From a checkpoint of a small contrastive image-text model: text encoder layers 7.
Rows from expert 57 of block 9 of the image encoder, named by matrix and row number. Rows with one number belong to one neuron. Each number is 500 + 50 x the weight over its row's rms, rounded and kept within 0 to 999. All counts start at 0. Numbers have three digits each. After the name is the row's rms in percent of the matrix's.
# up: expert up (encoder.blocks.9.mlp.up, 64x128x256), inputs 0-255
# down: expert down (encoder.blocks.9.mlp.down, 64x256x128, transposed), outputs 0-255
up.95 087:537451541381457457431550457456478531454475517469629544466477507452536455538426534508469523553475469570512527425571526542613483449475564469531431510538508455500447496532488542467419450480480440459554579503500520512580535544542473534547535550596520545499548494502490536551466555531576410399484436467498502473472511438561503563592489437475520495419505573506537577573482438488619471435523445439473531519465458484485525501441489477595590539566499511469574513586493526537499510568313599521511554460467500460524460545317599509464572436527611478408464571411424538558451550448520407510521456498547486441490462477436429571514497547548514510526556547520475518523437468544452466472506537459509485532514571441474508535521505499471494569501467461550488504511421424462496497588484491
down.95 096:427509383458457482524493436505520458478511472474487624570541505435453458547528482524388515488528386584492460448489472505500550539497515410589445432564505430453530508488430481458461480476476532502545562510592595532389494506561471439574572511414537527584384486499499544624467564495457418427545493405626469492511525484536418544536423536504467532475535521540538501581546508572519368516534436476452474389446502593476582407428441519464537540373529566477535485442501534576474503428475524505494515539509598477532558533578563547415473480503528405518563476479570499479513504479456453541554418502527467425488520559508502524524464539534492449467537484533481515469529527506510524499511492547393455498400532460481539424557481514573497473519581496488473442503481510483508509585567498
up.96 103:571534614493524530440506429453369461488514434562480513506471467493507587433536431512486443551517507480482513508445504499516430380531525517500609528535394507592512547520498540471511490567521418495447495527606523576488579448527545495508515494392462556546481466470393433462426510454547542531403525464435476505462399538579481525556482504533547518521542473473447505523528489543448425529513476443486527491452501480435435511428496602501556556490444439518542639454529488482510626477540486419584495472512434524574566534530428498527520475452618507461360523536508497516496484468501544522560443491462620536493490459504458460450626490441514581435511515519450556417533481469501579401483475473429539491484596479484498513541439520566518437562474426435516394456534494522444534482488514
down.96 104:532450439551492423547505415539485501478478584561484476491453531400536408413569429463394486495574513504512449478391453554456464489490576579448485529582533579491564436484464547491521580533493430540500532482412565558526554460462566504544508471429433525455458429427596559466520462502504570510485468488495540567445492500526492470514442489508463593560465417537593555506542530522523485475488449462516499636473426512401487365519411484458533494564485532534492529489461467393490545478508506450404466458605450507538578485488491543496544510545520523550461548511467506452509444474532516578576513511521423570442539525512528497505638505530464414494529488479488523507601482534462634356576558513494487465487435504422508524496488446527506514515536438416583447465562489542523499603495487
up.97 096:532529448509431527465456518478393434612598519490409563366501440506491539506527507559501402555424438497425487496459526498579443438544442530492540546574522542528527496545583505512474472450479525554471489531465492574511512512495479536488565432553478549610401522484507496422542554460561465487540468443543523547519479577534553526498502582554504589498483449514508587576426481430511495438600528536483468444394501471543528592539459497567495496516448489451512524543551560499576567519488433526551560528533492512484413416569484531542538569521574489596335533577494418511549523424550462501557562439584460483514435404588515509412510445523456521491526519480507501470440512455489488519529499562572589535526541422531527549464595563452468417461467471511457454483541576433521572530466502
down.97 094:503430482507493498528512450539428546450484478590457437492479536577507488497461513549532471531522534549551441548530624523501382508499435463507545525601509510583529453404518434493606495557390423436509455531498604466554520516561482555566498517490387454525490519474430457565517538520494486465508514429469491389568485524520499459509438448483534548462446415492560520581549562469611541540571410466542461524531488513506465528472445474516495537478429418493521457560484473499494500473527508564495453460558528534535541537545608491474522451452439534618548486487479428446464531558649510463501517483460489557459419482472503454515493538482569416514414520539567450531529487602474547420502597433508467582553540536481484606462400519515590608530537508611505424457538486593438499536493465
up.98 097:540447571565487537522510476541595519459525450550531537480481482403508476484566521549564497463448531459507519461480469559477524511484534497500536503551462461454542404478505432504421600483488594572500446515408520495486485513580511492494460492655485486502478485553417453560522405485452520499483530435462622432447442401461554545434492494459455470649544492540472521546552522494483473469501360545481466470501404549573517585512395539506511506420402399576500427533514532461531473461526455531614510581450527446481512501540513504544536435502546526487393420449456490514612450515486441467402454536528494536611536514435480469503536461517565584528487569520453559435470458462506504449574421437461474471501447451490493445454537548475530498553497550502509504412485461575480550505632442
down.98 094:517533583491540468524469600552476367500513460568526437449489527528485541399525544558458516418549566569442489523444530504491460424512575502506506463531529492565395472504400495478560468485499423496521502496469463594449476524513525465571594555519483460521560496509545449469447444503501465476537536528451548514651465525614510468556432454481555489474550529489540497500533604490541501528580562506457569476500520534414464498432527394569508429526534533463542626462532546458540489517443539559479527474490402419536429590581495554523536509459500450528414574536508580494438505480554543441548485440563459493525494509516605527480494544481531521520534568532587426440535461492485530549447541484596491561473382468453490518460398575499452562596422468488424462567486400456489534452488408
up.99 084:522493481529467495562446431506529514490428501569561506510550438500499485494410440495524523549530549467456456541489553609486588515583530451528506500586517516569549459543423453492500570508451586573548541513541579486517586583491533459502478547495469432456464483498497447472581536536516458541543551445511521506483432486424427415438481597506493459517498460548383489502526463422526337475540542484475552439494492584400566449566490493519501543567446453634432585493538488533504425497496476500424594439551614463524436512472554599561505450475579438464437533483552495527475478503580520621614448563431453505460425488575442484498461468539523580451435568485530464574493512511496538555537524528471502546481423543615373482508499501498484492523478435511535553541474466470530560575498531
down.99 095:477581443496523496581468464442464556446473552523563553536445517480481383482521468482574505438460393505417507560505444490557567455462540411474557504477492422534448443475495422497540475533464512470510511454518478496496437412569475349479526529511512498425499410538440531542546467564482473500492482563584483441534485480395556503518513541499420616488519429502516471469474485536546577405519603509568502539466576512535559577508484506452444417495476592451529521399540525430440503403498489507422477510454505485606529464505436333562532575537510492412548532485449494601526458482506448502549503521406481427562560534562501532492481493508552509540589551458441621485443514384528525509459469494431599516538446500557501521449519540562428558525465443513500440532502484468573471513561497
up.100 095:499421510435517543466551473464498465469553488487547471504588480557527516536592575535459543462428562518573564497509463544516572468559536365508617466550480480499520513541551581516566525555433503436585510549506581449523480482582403425505460451437463429517425543507440434510596473541544508539405465500517534511511428505658540436444431529514507543544472588546531508593478544510485489476546467488523523559501474623525517462511429521513504506549299471550471565504510506591499512482505467364523549524421480449535506542491530472583503542426460494533498514472499513486463484512549484537600439405474552457566478530438424518466441521501592467527416442476491552480477522496543509421440525459543486468452501517464464467566434483425512522532526542558476424537617439502463535583530518
down.100 096:458505494454419450557591570510528515525557538481573584568482481427515486556490510564584399545484487537546486491414533561517459468419552491473445499517499473535510471577403477377498497536512480597513324558473539531537487503520489548471508566602544551478429475545496494591495436538496531505472589606436464529513542417505418499479537475545461475485506486509509518416448484502466417528475477589560533430531441553525527475512399523529505515486510587514495442561482404460446463493489466475504538485481553606584458491489434441460570504591457407508433550472493528493487506504454470423557511451455560446499553580533595617445426516553441408484537466491511495541376452492473522482447552423522488421545447558425594576467517508533482492415513538497526404552505479508504439550490471
up.101 098:584421389559486534624572514535545519497533626461511456530590476501512504518549534543461494473472453510493497390623393453534458401564416428491467459473493564513489590458503462493545444437396462517490464450574534493516517540490645472470405465457466552480469499538398516531536475476546542504555472518462511422547454461422486458473506524559430518555542489428509457530544415444562488448481477511496457586448398500559448446616462508454522585621495529507449507545470423488483484563542489444510491476470512523475437464556506450486501516456517474517492475587573456573537499492580492475420552508521473436400523467420439471517516519491440538526511550542488574528377583439541455432458506509486614491534456536473478531486487497517431536458530434534452513578482441585491475490576476
down.101 098:456584486359604449444485505447461325500534556540511471476533523479468491495466483510525529494434438543571479506497490510494452454550458488383560491513496441461499525500370500423506474429462496526505519505484466482512500517536421449511529502458523536528559437448534543518542515545473501530558511494514425555475582547489474504505491450461536479450497546569527460481505459539518588538506448543518516418611543567489382475490506506487507498437558561613530551434531548503502506523596501517491443499523559427561574397522518539517512501529473547417377522405559455539451598422514474539494565588449473403481574521458626557577546421490614532471553543497371487434515501456535524539487517551522537430420484478495454493426571486469561436496440558536533530467409444481452464496448585
up.102 104:497493490520519524603520458505640455526524526465534472564629454418553665520423441534589496518510527471448503440524589566480570478469523514465621530483539494457553533545412551544492477505438505498461525567536526595488443513520372458454539464539562464501468417517492481487485612479537443467465519443543549444565500481582493515445522587502541539561531473503541465517531520508490498509438470559478531359578474425573527541521525519540378451409495465502416546509444484560497527453440501536566498475491523511512464417482619555556473496555564521434516449511496549408431392417533543520490566427453519462477501472455453477531508506571521481515558556516564519549505502519475551518546484560501455503438400425444467539555537441490548460458388502518451587467524467501435545445467453
down.102 103:445512554422461461495510615406541544495435505474586544501544495533546518543482471518454578422556529539516439479473497503474447492481534519566496521466582465442519535490530581489494423412545556518580477461452438585514392504473483550464483547588466575423505440424462438559493467504526517470546533493407531469597538473393487406489465606566490509451485467454535470541546504492608461558407459508483475507498481481412545504563472526622424563442582460504597528485556489491408485439508550578523467584590543447554485527480551469405393540493402509522487503556473502510500514517524577523444574563516467540537542518479535518478482491538508508579436521520565524493489383470490498530539540454454415435451497494459510489421437559465519545588563437515421499507505490458460570543463344
up.103 108:479530453536430469433521518451443402474487497541570483511520524480487496536499545550396519492441550541552488405499420426451508529500543429531547599458586548506493626493538457499473520444477409603490521553530594468543457529491571540533436487460451549466505563531403565496415506372535497554528512479526575408521639509465562413500597510537453452518482491463413527403563486460506558509453561536472518526558488434402527499498479426430473528594506443466506430491551449454491491491561457444550515420533473500521503494474492490484516460501538638480531421489567486483493481497502440491517531545402550500500533541575535540522559456503549441504503487505521417461410494489546467534604480469368445527551497559594550554581451521479421498505592486432498502542453613496450567540478484
down.103 107:461456430517463541534555492583544452514558555482536456435499511435473496470437569564510470521520497408481435544559409483528520522562488463539488377505475548502466461452428597588472571561471589577503442587515391492467469559506380520429564394486498489456507434593548594526526509587482460407521462543480466517545406545515479521448505569532482538463515487534500485525458500494445492462420500548488391451550435456457534493452486514572444503433510549401422500492450499453459500501449479460599448541431518458472497527490480532501486548588526561452523584526449394503545508492512558522540497492446506467520592468465510471467445537483348552486559533459523472553569565435491598490477617618402486434560437496480482481471482475527465530490545534553548472479523500477462495637541553
up.104 098:467541490487456544550473532386558355529543555543503568538546403498499493599435397573636519575528486476468464474590512453564471574465532419541584431570515580521516433485456516437389484473468404484491546515429449467473508495497446516533590501484551475443506427474455525609427512467511500553562572484476516469527499477556464512456522486557620516503573525505586476472463493395536512503517496491441487490561459447488540520531562565478528498436572472492518481549533542469578406583540497523472485544487470500423574392533512556391435569589476481412537555537555423522537523486507507552470461500567476533475469494453411540504510491464520449524528551500469484484437521502448509444512608517524505566471454558488533611436515495503559436563446477489368474421511564504492519495542419
down.104 099:398545582524467466382460485478514494589531412535560525604462476576484471437481538405434509414558481556523426502590424517454524481433548564494514444515414549533547450532476631515520428418473572489474551431449497558477508482542534489451544475554479472518449534540528400519518515525557452515431465415468524479566480524522449518516535511576551423547430506415478537525578539504479449466448402503584516513535500440390559578427469526425521519453508567427486469497477491556492542579528548553546577534536548475525446525603540483495578547497446489510519450482420538508513479542517476487429427540455540463478466578574494586559448497517459459477506513560500502525426414470491425536479490583396465541547539488532502514594554491534380522579494460431574426466547415544494510545448532
up.105 090:494553440449446571491568473494418583486517443499529508446512505447476580542513403473533584451616482534608454521481490539514408422467452557490561460482473586584524467503503473456526504438523453614522521533509494481491413518486596532488483549432557469506447499485519520517605471512575453461432480511518411515483504511476499581528443437459477622528555540386538545458491463476567477554491506545401464461471508467513517513571483542502514487540550393410533544563519467512487425473472490589549413498495453516537576439468464505440474552547469554492496532483556518405496422567522522513510494525480477424444405497524447449478576518457386519536560519517544481537548535570543421443372568444483531481533452425486573427490513513528532424586500501533543557557461472662471427466495409
down.105 094:495522629562538533438496403520562452491486430560511427427468431498438516557486441534541476594495439566467499520640400603516431464483533515514459543485492540513501450488559483547519535411441532526571447447508558532453537560564554546389556501451557493555561574523424423523447571420562525589517519439469549504474488419468476548449566435477522507530524493516453567398454563490582483504534484420450482502465423490586546551530495562533579476501516534519480510578432489543523526519498626476564554516512453499610502434466458451504525410409511431463480420523427529550437474540501466520498497481481572445392502459475500507456491575492529523544501594499484514543479429533527519541450496394438565437553525598547493471414473485545628422536494489555487514512526453465488514516497530
up.106 116:482545525465463490589489474451464499476571463428487525467372463470518546455523471438544487478492431447594421489499484472499457470437497543482449446529434487433407536471579413490576510528441487471596509470449488574475543437453456396622439447482530512489436576554487481507589479533529517486515461492591482687509552477604450567476485481503565583461468472437467450435513514587538434518584504543449500416565582503482520483531469573569475478433575558408522458578426493494496542470554484426484428531541526528482477507461509505500519602517543415426566601565485503476520529462601485509510546502528456549510427630487524571554579502578487476480457408478545449462514486491454511441576451517528495532495524471532469551553581558527518356456482487454505450491487528474465479518484470
down.106 105:487534513438526518498465525474550555447490508510432491456531549443541399554465517493449445571552465523480498498477520431498531527502496486536558581389522453432409441482533487531486448446472535496446511520478554578547465548421564540480597461473577523366530416561536539478476626565572565545514472479513530541448525456498510577575571520569446531516497488467475453453439462506529514500525552375584626481444410489497508369451518485490475447520608530469533606548484495484484465429479547414469491494491478518452465551495538475438461508409465480491469497469408507541507478469600420517555374502556560553458424503544450388474454516419567471499489458524473528573504537482459504409539464545517484525432503557527456454541551438439558530505557619536490437424436578514537494595524542
up.107 099:469494398514520482509534542479521484487505428401523499510493506439586395555502601476500547454547508467594463549570576572456419447577444549500431512518541542516482488496575482501554534431494371405569435532504495482519494460437486537559485532529469472519528496491595558469559509522597571523637525575531455563545495434474459568609456495594521503423444500501450405490497492466475433456454504472467473588553590480509467515637463508540512472505584555457508522534540475557550501448460528475566552519474488500402446474444546427399466489602513515559566523501419496445447581383527468445450492478489480567497497574525545508517501485459484583525458493380508515502445426542533503488403552454571514523539531510585546448528415463503486535518417522505532570512605485515534487537502445
down.107 100:535487525424491475452538448509428437567566560497587474595594518481538528553513568494506507439487531495525539480496485496577574534527481543498463494466461521584485548495489465532468483468515500570517529605468507466502459543508456481437541456402498526603466578494461613486485475503563557473577500393499475453562628460473460510469450473599503504551593454504407534482466449444437491586457492492512469477513479367542483423508530494557377477495558573521552477562551389561514525458541402534567477586532507502526502512510565438533510573473453551503544535440426436525538437500519526456482478541527471423408525521432481453488418449510527512449462436384545551463403386476438428586424447591450454477476539497396485518494528464540495525550460518571479448556525421530565448510559555